python train.py --dataset="flat shapes of many kinds, plain or patterned, on busy backdrops" --train_examples=48750 --num_classes=20 --optimizer="adamw" --lr=0.00073 --beta1=0.8 --steps=19400 --lr_schedule="wsd" --final_lr_fraction=0.01
Rows from block 6, named by matrix and row number. Rows with one number belong to one neuron. Each number is 128 + 32 x the weight over the matrix's rms, rounded and kept within 0 to 255. All counts start at 0.
# gate: MLP gate (model.blocks.6.mlp.gate.weight, 416x160), inputs 108-159
# fc1: MLP up (model.blocks.6.mlp.fc1.weight, 416x160), inputs 108-159
# fc2: MLP down (model.blocks.6.mlp.fc2.weight, 160x416, transposed), outputs 108-159
gate.255 [ 94 114 139 105 155 112 103  69 138 110 155 126  87 162 107 135 123 169 112 211  93 150 128 120 139 181  89 123 102  91 174 155  75 128  96 161 132 133 135  99 138 122  81 124 104 121 113 184 150 112 142 112]
gate.256 [120 161 114  97 147  56 145 100 142 122 110 144  90 175 145  95 120 139  65 173  99 116 107 103 167 156 131 126  42 184 107  97 105 101 208  59 180 154 112 128 173 103 132 131 111 133 199 126 101 130 162 135]
gate.257 [139 102 137 177 149 101 107  88 140 101 156 144 162 133 209 115 101 145  89 154  85  47 119 150  83 124 100 132 113 154 138  90 112 147 158 182 139 161 135 155 156 194 160 127 165 119 107  96 174 137 134 116]
gate.258 [140 179 128 169 131  65 152  92 127 167 164 132 100 137  93  77 149 112 126  92 182 105 172 126 155 141 153 114  81 106 175 132 121 139 113 127  87 143  99 150 165 152  92 108 186  30 128 132  76 106 151 135]
gate.259 [139 163 137 191 115  80 142 105 101 109 148 125 118 160 186 134 134 132  83 152 146 121 133 171 146 126 115  88  71 114 147  62 105 141 127  64  75 157 111 141 124 123 126 137 117 176 127  94 171 114 122  96]
gate.260 [137 120 174 123 143 110 130 141 148 137 132 110 133 119 123 148  95 104 102 148  94 191  93 108 117 133 105 166 143 123 113 138 100 110 174  90 113  84 103 109 154 108  94  98 220 160 117  57 128 172 132 172]
gate.261 [139 107 156 119  68 106  83 186  99 129 156  99 168 160  45  97 114 123  96 102 172  98  94 105  98  88  92  93 104 139 151 146 181 153  91 136 105 150 162 112 140 140 136  73 173 155 162 123 147 146 135 111]
gate.262 [131  63 101 122 148 156 172 155 149 119 161 134 112 129 133 136 152 108 105  97 115 150 160 128 116  73 138 115 136 141 173 173  54 152  93 125 104 141  79 102 137  65 174 120  85 168 149  66 165  41 120 108]
gate.263 [179 139 169 116 132 136 132 116 112  96  69 123 103 118 135 188 163 156 133  93 125 119 150 139 118 165 104 130 127 141  91 171 122  72 148 152 138  63 109 135  99  91 136 124 100 162 197 145 141 171 125 164]
gate.264 [ 78 119 170 149  85 123 132  84 156 109  95 139 139 115 128 130 164 158 108 142 127 131  79 157 143 144 180 146 105  89 186 152 116  75  81 133 148  96 203 127 135 148 138 126 174 165 135 143  67 143 103 130]
gate.265 [161 101 163 159 106 155 122  86 147  99 181  84 118  65 109 216  82 132 135 111  88 137 101 107 132 141  97 129 131  87  94  95 112  91 172 147 102  73 128 106 117 158 157 165 117 121 127 163 131  94 169  85]
gate.266 [ 97 126 165 110 142 149 152  88  75 131 110 137 146 195 118 157 150 100 176 147 124 108  46 158  99 119 172 201 125  93 148 112 167 120 211 157  87 159  76  92 117  74 103 117 164  80 146 156 101  91  91 160]
gate.267 [163 185 201 193  82  78 126 113 114 118  84 120  62  72  72 153 214 149 150 155 121 130 109 146 107 114 121 114 118 111 113 104 161 111 137 149 143 123 127 144 122 138 154 156 116 144  93 147 132 110 127 144]
gate.268 [159 166  99  85 107 134 101 137 136 106 144 129 142 116 110 146 149 139 137 148 123 161 128 138 163 183 164 132 105 181 142 154 154 124 129 159 111 127 137 155 122  58 155 120 171  97 168 122 172  68 137 117]
gate.269 [142 138 143 144 102 136  84 116 136 152 108  69  96 123  78 116 118 105 135 116  83 176 102 147 163 142 110 143 165 124 122 156  82 162  96 144 130  74 158 134 164 100 143 174 183  65 135 148 159 114 188  65]
gate.270 [105  98 168  92 102 119 112 110 107 156 113 170 196 106 151 180 124 191 148 121 167 119 174 108 174 173 129  98 114 147 150 172  98 105 153  96 133 168 129  92 111  91 107  73  92 148 156 139 135 121 107 148]
gate.271 [ 98 118 155 106  51 129 151 131 115 161 181 127  38 146 118 136 137  97 163 159 139 136 149 134 113 146 116 107 121 115 140 135  83 137 135 114 114  83 112 134 170 141  92 181 157 201 167 150 111 121  91 107]
gate.272 [137 126 137 156 113 103 157  72 116 130 121 112 176  64 120 159 142 142 104 131 113 156 139  85 133 157  91 117 134 114 144 112  92 146 148 122 117 132  98 133 101 169 181 109 127  75 151 149 154 114  98 170]
gate.273 [117  71  85 106 126  96 172  98 142 126  91 146 163 137 144 126 173 130 138  97 137  88 144  93  90 154 144 173 140 141 136 137 107 128 163 148 162 155 161 119 160 103 158 175 135 100 187 123 101 155 144 146]
gate.274 [108 115 142 123 109  97 198 146 211 140 105 138  99 149 133 116 170 162 111 178 166 120 121 109  95 120 144  70 107  91 167 137 135 125 156 123 113 168 177 162  78 212 176 132 119 131 111  97 159 137  99 201]
fc1.255 [100 130 148 147 105 147 118 183 128  87 114 133 126 141 118 132 141 114  84 141 198 115 175 120 100 139 104 114  83 142 120 156 117 146 162 123 145 203 128  78 130  81  92 141  97 150 166  92  75 118  96  85]
fc1.256 [ 82  99 109 103 176 159 136 195 114 111 143  96 173 133  94 153 176 141  80 124 129 110  72 151 126 171 175 191 143  52 150 100 172 109 173 173 122 132 127 176 153 131 150 112 144 155 143 116 114 114 104 118]
fc1.257 [152  98 114 116 139 106 185 124  99 125 106 132  53 132 203 126 116  88 108 138 139 148 100 155 133  92 117 103 145 125 104 114  95 110 148 166 135 124  91 130 102 103  93 165 113 165 124 131 123 166 167 177]
fc1.258 [ 70 184 122 155 103 123  99 125 139 157  89  90 159 173 113 120 100 146  72 119  94  97 163 167 142 130 191 116 131 105 106 155 129 125 135  76 110 101 143  91 162 164 133 117 165 127 110 159  94 104 110 121]
fc1.259 [182 105 139  98 116 125 118 119 193 109 102  84  59  94 141 141 187 122 159 122 129  97  74 124  85  86 147 154 127 123 162 115 143 182 131 132 129  91 146  99  98  98 119 111 136  98 131  93  96  86 147 144]
fc1.260 [111  47  78  94 137  84 118 168 140  99  75 129  90  97 107 115 157 119 170 113  93 107 125 156 193 109 147 108 119 115 154 130 112  59 103 159 142  76 118 114  92 189 179 159 132 181 137 118  80 147 124 127]
fc1.261 [111  98 156 142 178 157 104 105 129 134 149  95 162 100 141 147 134 120 102  76 116 139 140 118 165  72 186 157 153 148 153 103 159  93 107 118 100 145 110 101 199 104 112 164 139 150 127 155 140 138 157 140]
fc1.262 [202 124 154 133 181 132 164  67 168  95 172 149 139 119  91 138 138 122 186  81 166 123 143  93 125 177 189  84 126 154 155 114  85  64 134 105  79 121  82 130 171 151 182  96  81  91  92 192 161 186 113 105]
fc1.263 [165 165 148 134 129 146 177 158 158 140 154 138 161 164 117 124 162 137 119 155 101 174 137 102 110 123  94 118 137 155 125 145 142 123 188 113 115 111 120 146  56 137 123  84 168 100 154 103 154 156  91 163]
fc1.264 [166 141 191 140 137 116 150  95 123 181 146  97 116 120  76  76  77 142  94 117 182  92 114  97 156  92 125 143 128 136 132 135 112 123 129 118 185 109  85 135 107 118  66 179 160 138 111 118 143  83 143 105]
fc1.265 [141 107 190 118 168 127 164  97  64 130  94  87 177 172 148 145 117 115  90  95 154 105 176 149 132  89 120 139 149 138 167 110 156 160 106 171 145 111  95 109 109 178 141  96 159 130 148 122 100 180 134 150]
fc1.266 [111 185 141  82 121 140  92 120 179 145 150 150 133  96 112 155 153 146 151 122 129  80 143  79 161 129  90 134 124 141  80 149 124 106 158 118 114 130 180  76 166 159  99 120  91 151 145 172 114 104 149 126]
fc1.267 [156 106  44 136 113 111 139 123 150 168 122 177 132 128 145  95 177 108 118 121 103  45 149 135 146  85 161 130 102  84 142  92 209 130 115 124  99 116 200 138  94 132  88 146 122 137  80 130 151  86 143 176]
fc1.268 [113 133 127 159 161 107 113 154  79  98 130 155  82 137 124  96  98  95 106 126 110 147 139 117 179 168 106 106 116 129 108 115 113 165 126  61 131 123 107 153 114 180 127 116 127 141 160 120  93 124 160  97]
fc1.269 [139 140  87 172 117 121 115  57 143 145 163 103 147  78 123 132 110 131 154 126 118 101 111  60 147  79 129  88  84 194 117 144 128  79  87 115 132 162 200 163 133 125 114 113 129 158 147 125 120 133 147 142]
fc1.270 [176 190 131 148  76  91 133 179 141  86 112  81 139  84  93  95 128  83 130 133 132 176 158 113 172 102  73 134 171 166  97 155 170 131 156  44 153  87 123 163 126  98 202 131 126 123 126 151 142 142  61 150]
fc1.271 [133 109 124 103 151 100  96 117 163  22 130 122  93 129 117 119 154 110 109 162 122 191 198 148 148 155 128 134 108 144  54 103 111 129 125 113 134  83 204 124 159 153 106 105 125 157 112 139 134 115  98 100]
fc1.272 [143 174  78 106 128  79 133 133 163 153 203 151 152 135 117 167  82 114 105 129 131 180 100  96 119 122 126 123 151 103  94 141 130 115 167 132 100 132 113 159 148 178  91 136 132 120 119 146 113 139  71  99]
fc1.273 [115 112 105 150 182 139  87 117 167 132 106 125 112  92 106  97 141 108  90 137  60  72  94 141 102 114 137 123 109 179 103 108 154 144  99  52 200 138 119 170 130 145  77  98 171 136 107 213 114 158 153  89]
fc1.274 [120 147  72 160 158 130 158 143 193 123  80 117  81  81  80 152 158 102 136 137 151 188  86 110  84 125  93 120 152 155 129 108 150 148  85  78  94 136 168 130  74 141 125 108 161 162 144 189  97 113 126  88]
fc2.255 [ 72  98 113 118 138 134 120 135 142 108 168 139 101  86  97 133 108 164  65 111 128 159 127 152  93 140  90 149 143 100 116 179 122 130  90 131 142 153 128 151 128 132 102 121 121 114 164 209 148 109 172 155]
fc2.256 [163 133 164 134 118 135 193 119 201 147 144 112 142 115 145 145 106 149 107 122 131 173  84 125 111 126 131 113 157 129 128 118 101 114 117 156  81 205  80  35 113  88 112  54 137 113 136 105 170 126  65 139]
fc2.257 [117  89 100 213 167 164  87  91  36 113 122 115 103 149 108 141 133 171 165 165 148 156 137 118 110 162 115 128 102 126  65  88  73 108 135 118 142 147 112  66 124 165 124 119 137  40 131 108  88 155 178 122]
fc2.258 [125 125 173  95 109 134 194 129 100 122 171 155 166 112 156  64  57 100 129 136 112 123 105  79 136 159 150 159  78 107 152 142  79 134 130 132 175 163 149 152 149 114 125 136  82 149 104 100 128 164 171 153]
fc2.259 [ 83 172 161 146 163 155 126 123 113 160 161  58  87 168 143 191 132 122 108 141 136  80 107 118 173  77 144 122 146 103 126 130 155 115  90 108  85 130  61 117 108 148  75 147 157 118 119  80 124 186 140 155]
fc2.260 [128 135 124 126 184 101 143 114 134 106 187 114 174 145 182 138 169 162 141 132 129 140 166 183 148  89 112  55 105 117 136 126  99 188 137 160 135 109 138 174  87 119 110  47 160 117 117 118 111 134 155 121]
fc2.261 [ 94 140 118 123 142 138 142 133 111  92 126  40 173  80 137  85 161  95 124  92 100 159 136 104  96 152  78 101  80 114 113  75 150 197 149 165 126 166 156 136 151 135 158  66  88  79  44 102 131 116  98  97]
fc2.262 [137  88 109 165 143 105  99  91  69 130  98 136 178 166 112 109 150 107 119 141  79 120 138 104  76 129 163 172 174 147 139  41 126 122 177 172  74  86 117 138  89 128 140  66 132 111  85 120 125 180 146 107]
fc2.263 [154 126 152 107 147  99  78 143  94  92 110 126 138 145 111 130 225 129 179 113 162  97 154  91 103 161  84 118 125  69 128 171 136  92 143 155 154 103  79  80 185 103  92 139 189 171  66 109 110  87 140 100]
fc2.264 [119 111 104 154 153 134 101 151  93  96 108 152 144 160  92 178  49 188  93  96 109 137 106 141 124 156 183 102 157 157 166 129 160 158 132 116 168 129 175  97 109 125 123 138 158 122 160 129 131  58 155 116]
fc2.265 [150 192 106 115 138  64 157 126 149 146 105  91 108 106 107 148 110 136 130 116 106 110 182 112 133 130 108  68 109 147 119 156 112 134  95  92 160 138 177 118 136 102  65 113 109 118 182 123 123 110 102 103]
fc2.266 [108  84 125 187 120 159 130  65 116 164  79 134 152 144 133 116 144 130 121 165 155 132 140 130 131 152  93 126 121 149  96 181 141 140 168 142  84 143 187 145 142 132 132 178 164 166  72 120 114 116  74 101]
fc2.267 [155  77 153 154 177 143 108 145  76 110 108 121 136 144 130  58 109 126 134  85 121 132 121 101 154 168  88 148 117 124 149  98  42 147 142 136  94  97 175 157 124 198 111 127 138 140 192  96  97 164 169 108]
fc2.268 [128 142 150  95 144 122 133  96 166 155 119 131 203 142 146 133 129 107 121 141  76 141 115 126 126 101 129 100  70 181 161 179 105 171 134  81  84 112 179 110  88 151 154 122 142  93 150 153 160 128 169 107]
fc2.269 [157 143 132 151  96 134  89 137 140 110 132 133 159 146 143 143 152 109 139  95 150 165 124 137 137  94 156 141 158 137 136 202  87  90 157 140 119  73  56 131 103  65 144 107 133 162 136 138 186 141 120 139]
fc2.270 [171 150  78 104 128  99 100  80 147 135 118 110 141 141  98  86 173 103  87 129 134 119 116 145 129 126 143 136 158 174 126 119 174  79 181 114 157 155 115 123 161 170 134 109 113 119 145 108 153 132 151 148]
fc2.271 [127  74  73 161  81  76  92 115 151 190 173  75  76 170 158 124 172 174 175 124 120 137 117 122 129 227 131 143 144  96 143 105 115 123 132 187 147 124 129 118  93 152 183  96 128 124 156 139 155 121  86 153]
fc2.272 [115 133  62 139 100  84 103  87 140 111 156  98 148 104 117 144  77 115 148 159  83 148 139  63  77 135 134 149 130  75 107 191 140 121 100 174  76 132 133 104 131 155 143 149 177 152 148 154 108 119  72 127]
fc2.273 [128  99 111 143 167 102 162 112  81 130 147  71 120 118 188 155 137 108 142  97 108 157  75 101 113 152 149  93 134 118 131 179 111 123 102 119 109 109 118 119 116 153 103 140 113 130 152  90 125 111 113  96]
fc2.274 [153  91 152 103 152  91  96 137 131 114 103 127 157 126 159 113 125 124 125 123 122 122 121 110 115 132 173 146  64  65 134  64 125 154 105 116 128 154 110 109 125 140  69 139 218 141 128 131 157  68 137 129]